From a checkpoint of a small image captioner.
Model: encoder arch swin, encoder widths [48, 96, 192], decoder width 384, decoder norm layernorm, decoder activation star_relu.
Data: trained on drawn branching plants, 145000 training examples, 6.9 epochs.
Rows from block 5 of the image encoder of a small image captioner, named by matrix and row number. Rows with one number belong to one neuron. Each number is 50 + 10 x the weight over its row's rms, rounded and kept within 0 to 99. All counts start at 0. After the name is the row's rms in percent of the matrix's.
After each neuron's rows are labels from the 100 images, of 14976, where the neuron reaches its highest value: "colour at peak" is the nearest of a few named colours to the mean colour under the peak. Only what is clearly more common there than usual is listed. The data: drawn branching plants.
# fc1: MLP up (encoder.blocks.5.mlp.fc1.weight, 192x96), inputs 0-95
# fc2: MLP down (encoder.blocks.5.mlp.fc2.weight, 96x192, transposed), outputs 0-95

fc1.36 048:53 54 45 35 50 55 59 48 46 56 44 73 46 61 45 46 59 40 31 43 45 56 51 59 49 63 50 47 39 64 47 49 44 48 49 51 55 49 35 66 46 47 43 73 59 78 36 40 53 51 40 39 49 49 51 57 50 39 44 64 32 64 39 48 50 78 39 35 50 48 48 68 59 32 39 48 42 40 45 65 43 39 51 54 52 52 67 49 48 33 59 58 40 64 49 46
fc2.36 044:38 39 57 63 50 41 45 48 47 47 60 27 59 37 51 56 46 55 61 54 55 46 44 28 46 42 63 63 66 46 59 51 55 60 39 51 47 45 56 42 41 48 59 34 50 30 70 52 50 36 54 44 58 59 45 41 78 55 58 53 67 44 63 53 41 30 50 70 59 41 57 40 43 57 59 50 64 55 55 47 57 59 53 52 63 45 25 53 55 49 41 45 59 37 54 44
colour at peak: pink

fc1.13 080:51 54 61 56 49 45 55 46 49 79 59 48 41 54 40 57 74 43 50 65 47 43 53 45 57 59 46 38 47 47 42 66 53 60 63 43 53 65 45 41 66 46 52 65 43 39 50 54 37 44 38 57 51 41 46 33 46 51 31 63 49 47 54 44 45 50 49 56 39 42 61 48 43 27 57 53 38 52 30 57 50 46 64 49 49 31 25 58 65 72 43 49 45 59 56 51
fc2.13 080:44 57 57 38 58 31 29 48 43 43 36 49 75 56 61 57 36 42 59 53 47 55 43 39 52 42 70 45 43 46 58 42 46 49 47 42 40 23 56 68 36 59 30 50 45 65 46 53 57 52 58 52 44 47 54 54 45 52 60 52 57 56 42 56 61 63 51 48 32 59 56 49 52 51 73 45 52 58 73 54 41 40 58 49 42 60 55 50 55 53 63 41 39 48 31 64
colour at peak: grey

fc1.49 105:48 50 53 39 35 47 48 48 41 58 53 60 57 62 39 47 49 52 51 69 42 75 56 41 50 33 51 66 54 51 47 54 72 56 72 36 52 42 49 55 51 45 57 44 60 50 43 71 49 56 46 43 46 37 28 48 48 34 60 53 63 53 51 36 44 57 29 44 48 52 50 55 48 69 39 60 30 49 62 63 41 42 42 47 47 60 41 38 57 41 52 61 41 61 34 63
fc2.49 108:50 50 41 68 45 55 61 53 34 46 53 53 37 34 49 55 53 41 45 52 56 39 50 77 35 60 45 31 54 63 54 30 43 34 58 60 51 54 45 47 48 56 43 35 52 55 39 41 40 63 54 57 59 61 45 45 49 51 48 58 44 46 24 64 58 49 39 54 43 50 35 64 50 41 43 52 68 49 24 51 40 46 57 53 48 46 76 47 50 52 56 48 62 41 66 41
colour at peak: pink

fc1.160 071:49 64 61 43 45 52 47 52 65 49 55 41 31 54 60 59 50 57 53 41 59 35 44 61 41 50 48 56 76 32 41 50 42 46 52 41 66 60 24 51 36 44 48 57 50 62 54 56 74 52 40 50 61 50 40 65 44 51 50 66 48 52 54 59 53 33 40 46 61 50 68 36 60 61 57 54 41 46 48 28 41 44 59 42 31 41 39 41 50 61 38 65 51 56 53 51
fc2.160 085:77 48 52 35 39 45 54 65 45 63 48 56 61 66 42 50 44 42 53 40 46 49 49 38 44 61 69 57 57 48 58 64 53 53 47 36 45 53 48 56 57 46 55 48 61 32 56 55 37 50 57 46 51 22 53 59 56 55 51 39 58 44 58 53 47 65 30 59 50 44 51 54 60 38 54 25 61 51 59 61 28 61 61 46 47 57 68 61 48 45 60 50 46 64 33 64
colour at peak: grey

fc1.19 081:49 35 48 37 52 48 23 46 59 42 40 54 51 48 59 47 35 64 57 60 52 48 22 61 43 36 43 71 54 50 57 46 59 58 61 65 36 57 54 48 49 51 36 41 43 63 25 64 27 43 53 59 69 51 60 45 54 47 43 40 60 36 59 40 47 61 43 52 59 43 56 62 66 42 34 65 60 42 54 51 52 39 47 54 60 55 58 54 55 50 47 56 52 53 45 45
fc2.19 074:59 75 42 48 55 50 73 73 45 50 56 44 48 47 42 54 53 36 51 29 63 60 59 37 43 33 55 53 25 58 48 48 45 47 53 35 58 48 35 38 51 45 66 47 61 41 67 50 37 52 46 35 39 57 41 44 43 44 55 54 52 49 42 76 65 39 50 37 49 45 42 45 47 66 58 48 45 59 54 47 50 54 35 54 46 62 43 59 26 56 48 51 46 53 55 54
colour at peak: brown

fc1.179 086:56 43 52 54 71 34 42 46 45 57 57 59 41 56 38 56 56 47 30 55 51 42 60 37 60 59 31 56 47 62 84 50 48 49 36 47 67 56 45 60 53 54 51 39 51 51 38 42 62 53 44 66 45 57 53 44 61 42 39 45 35 55 50 39 41 49 55 31 56 53 50 69 53 31 43 49 51 52 54 53 48 63 60 44 46 47 70 45 42 37 72 42 36 54 42 51
fc2.179 091:52 55 60 35 38 45 57 55 55 21 51 32 55 39 46 56 48 69 54 50 54 55 42 66 42 50 61 53 59 65 40 45 56 47 57 59 45 52 48 36 50 43 54 60 54 25 44 79 50 59 57 47 56 33 62 37 67 49 51 66 63 54 55 49 36 36 28 63 60 53 58 44 54 55 52 48 61 38 50 50 65 54 63 46 50 50 34 53 45 39 37 60 51 47 50 47
colour at peak: brown

fc1.70 084:35 49 54 41 47 64 54 38 35 45 60 65 49 42 64 58 36 46 50 37 56 68 65 33 39 49 56 64 44 68 47 70 36 46 48 55 58 40 57 56 41 56 40 47 63 45 39 54 39 54 53 43 32 51 53 49 39 56 50 64 47 53 52 59 45 65 59 39 45 47 61 31 48 36 46 59 46 44 58 62 45 69 34 63 46 58 56 49 63 44 31 29 54 56 61 52
fc2.70 078:59 55 53 52 47 35 50 46 62 47 50 37 52 54 37 49 53 43 54 30 42 32 34 60 68 41 58 41 67 37 61 52 61 44 57 61 60 63 55 42 51 29 54 56 46 48 56 51 62 42 46 43 86 38 49 44 68 43 57 37 59 52 53 38 58 54 45 46 48 55 47 54 63 58 37 32 51 55 47 35 51 47 61 42 43 48 54 53 32 63 52 61 34 46 39 40
colour at peak: grey

fc1.82 101:64 48 33 32 42 53 58 54 42 59 46 46 59 47 52 47 48 57 44 48 52 47 45 59 39 67 51 61 33 51 48 56 46 57 37 71 63 36 54 49 52 49 57 47 65 51 48 53 43 51 47 74 54 46 28 60 58 35 45 54 53 33 57 43 42 48 52 36 73 41 54 56 33 43 46 57 50 47 53 48 70 53 65 53 45 59 37 41 55 25 52 51 34 37 58 69
fc2.82 104:32 58 62 59 73 73 48 73 50 54 53 34 43 56 56 41 60 45 55 47 63 52 49 40 39 52 38 56 53 46 48 50 71 37 45 55 51 66 34 41 46 46 41 45 61 32 46 36 67 57 67 40 49 52 47 42 52 62 62 52 51 41 50 45 49 42 57 41 44 37 60 34 61 54 61 46 61 42 44 54 45 52 56 62 43 40 54 66 45 48 40 37 62 29 50 38
colour at peak: pink

fc1.152 144:35 57 44 45 47 54 55 41 60 37 63 52 42 53 38 50 59 43 50 33 57 49 59 41 46 43 58 43 42 50 48 51 59 51 33 62 54 61 58 59 48 63 53 61 36 52 51 64 45 23 62 52 51 38 38 51 37 46 42 33 54 49 58 41 58 61 52 54 60 51 69 53 58 41 67 40 40 42 53 56 69 58 36 80 73 45 40 45 55 44 48 37 38 56 57 43
fc2.152 130:53 65 31 55 48 49 62 58 60 63 41 49 34 52 46 46 65 53 54 36 41 65 44 58 60 46 51 47 57 43 33 35 33 45 54 40 46 53 49 27 48 58 66 40 51 46 51 37 63 61 41 68 49 58 34 59 53 51 41 47 53 68 64 55 61 57 32 46 38 52 36 27 54 64 56 43 70 46 45 57 42 51 52 46 35 44 56 65 52 56 45 47 54 39 52 63
colour at peak: grey

fc1.169 052:36 58 46 56 68 52 49 43 40 45 46 55 37 44 51 49 34 54 75 46 58 40 47 48 47 71 54 72 51 62 65 48 62 77 59 62 71 61 47 52 46 47 65 46 49 43 33 52 53 57 18 36 31 47 47 48 37 64 43 43 36 49 50 42 55 56 54 61 42 49 50 47 60 45 44 44 47 52 46 63 54 47 47 39 53 50 37 49 39 43 55 46 55 59 57 39
fc2.169 052:41 43 48 63 41 34 67 46 53 43 55 50 62 59 44 48 62 63 35 43 28 45 57 65 43 46 38 51 61 39 49 45 50 36 50 49 37 36 48 55 55 50 54 65 49 62 64 46 42 41 56 52 55 47 49 45 39 19 55 53 56 43 39 54 46 59 46 42 58 50 67 53 49 57 63 65 73 56 38 52 49 58 57 45 60 66 61 69 41 49 38 59 43 24 47 54
colour at peak: brown

fc1.144 085:45 42 49 44 46 25 46 44 39 55 31 35 61 53 43 45 67 45 50 61 49 58 53 63 53 38 59 65 58 43 43 49 39 56 61 35 52 54 42 63 48 61 40 48 40 77 46 61 47 58 53 41 53 23 46 56 52 37 37 35 57 50 60 53 47 42 59 58 61 45 44 61 64 57 40 79 50 47 52 49 65 50 49 55 43 57 36 33 46 51 50 48 56 60 44 61
fc2.144 087:64 43 45 55 55 41 47 51 34 54 52 32 51 38 57 61 56 54 43 48 58 52 59 61 38 77 55 41 39 55 51 42 57 29 43 66 39 41 50 53 63 56 41 42 57 38 54 42 48 53 60 46 38 50 42 45 43 61 51 65 66 44 27 74 60 68 52 63 54 44 30 49 52 64 65 50 47 49 37 56 28 51 53 57 41 47 60 51 41 46 59 59 52 48 53 30
colour at peak: grey

fc1.87 114:55 52 53 18 49 41 39 55 25 63 46 76 49 43 29 56 54 63 48 61 56 50 51 45 49 52 49 42 43 48 29 53 65 65 55 50 50 38 48 49 44 45 49 67 52 53 46 59 58 39 56 53 57 42 46 47 37 44 46 56 54 60 68 43 38 38 57 39 59 46 33 38 48 42 68 41 47 47 56 78 44 57 50 57 54 49 48 61 62 66 56 54 40 52 45 47
fc2.87 105:51 31 40 35 66 45 42 48 60 45 48 54 74 61 42 33 44 49 51 38 47 39 51 45 54 39 68 51 58 50 61 55 27 56 49 43 37 63 65 45 44 49 60 37 61 54 55 57 56 35 41 53 49 50 56 51 68 57 63 54 48 47 46 41 32 73 58 68 36 52 36 50 37 72 50 57 52 63 61 43 37 48 49 41 68 50 54 53 52 57 52 53 48 44 54 36
colour at peak: pink

fc1.64 059:47 63 46 45 49 51 39 53 55 48 54 46 66 48 56 45 57 53 48 45 60 38 39 43 33 47 36 58 83 57 53 55 53 41 74 36 50 40 52 35 60 32 43 47 45 56 50 43 33 37 53 68 55 55 56 46 30 49 53 47 48 31 43 43 68 41 60 53 65 62 56 46 46 39 66 64 65 48 28 58 54 64 50 59 46 55 47 53 45 62 50 43 39 42 50 58
fc2.64 060:59 53 54 52 36 45 56 44 56 46 52 55 40 53 42 59 43 46 50 46 33 53 64 34 54 52 61 59 20 44 51 54 42 59 31 62 46 57 56 51 47 60 61 46 58 37 47 63 78 47 48 40 32 49 48 60 69 49 51 51 46 68 51 44 21 63 32 40 40 45 52 49 44 70 51 45 51 49 63 50 46 37 48 37 45 59 52 39 59 51 52 59 62 64 50 56
colour at peak: grey

fc1.97 082:45 42 55 58 64 47 66 52 54 67 51 48 49 35 52 53 68 63 32 63 38 67 46 54 60 42 47 55 74 52 38 44 56 53 54 59 56 28 67 50 57 59 38 62 26 52 52 49 34 31 42 48 34 52 35 44 54 38 50 48 53 41 47 53 54 35 41 41 48 51 38 35 55 40 48 38 52 41 47 56 44 55 52 47 59 58 64 57 59 56 51 41 61 59 43 70
fc2.97 080:55 44 40 53 48 48 48 37 44 62 53 48 45 35 55 65 47 44 58 38 41 28 39 28 49 45 59 42 40 40 53 37 43 41 48 64 56 60 50 50 60 54 61 36 74 56 45 38 43 52 38 53 47 53 42 53 65 48 49 64 49 52 53 43 60 57 67 42 46 51 47 55 45 73 57 66 53 55 28 43 71 43 41 64 31 48 40 55 47 49 70 51 52 59 54 29
colour at peak: grey

fc1.40 120:53 58 56 48 56 65 53 54 63 61 51 46 38 39 66 53 58 39 44 54 51 62 36 43 53 55 48 68 60 35 40 48 48 56 52 38 43 68 38 51 48 38 61 52 60 56 77 59 50 51 46 43 32 34 37 53 47 48 65 57 45 49 45 47 51 37 22 60 38 58 49 58 42 42 56 50 74 49 55 49 60 52 33 38 49 69 50 38 40 42 29 51 59 56 55 48
fc2.40 111:49 31 37 47 54 46 41 43 49 45 48 55 53 53 26 30 39 56 54 47 56 46 50 43 50 66 44 59 48 54 63 55 42 50 46 56 44 55 57 73 50 42 37 60 45 56 43 67 48 68 47 63 58 45 56 48 55 47 47 41 46 62 40 72 37 82 50 40 49 36 54 33 44 71 41 42 43 47 60 61 58 35 50 57 51 54 57 64 50 58 55 62 37 46 33 49
colour at peak: brown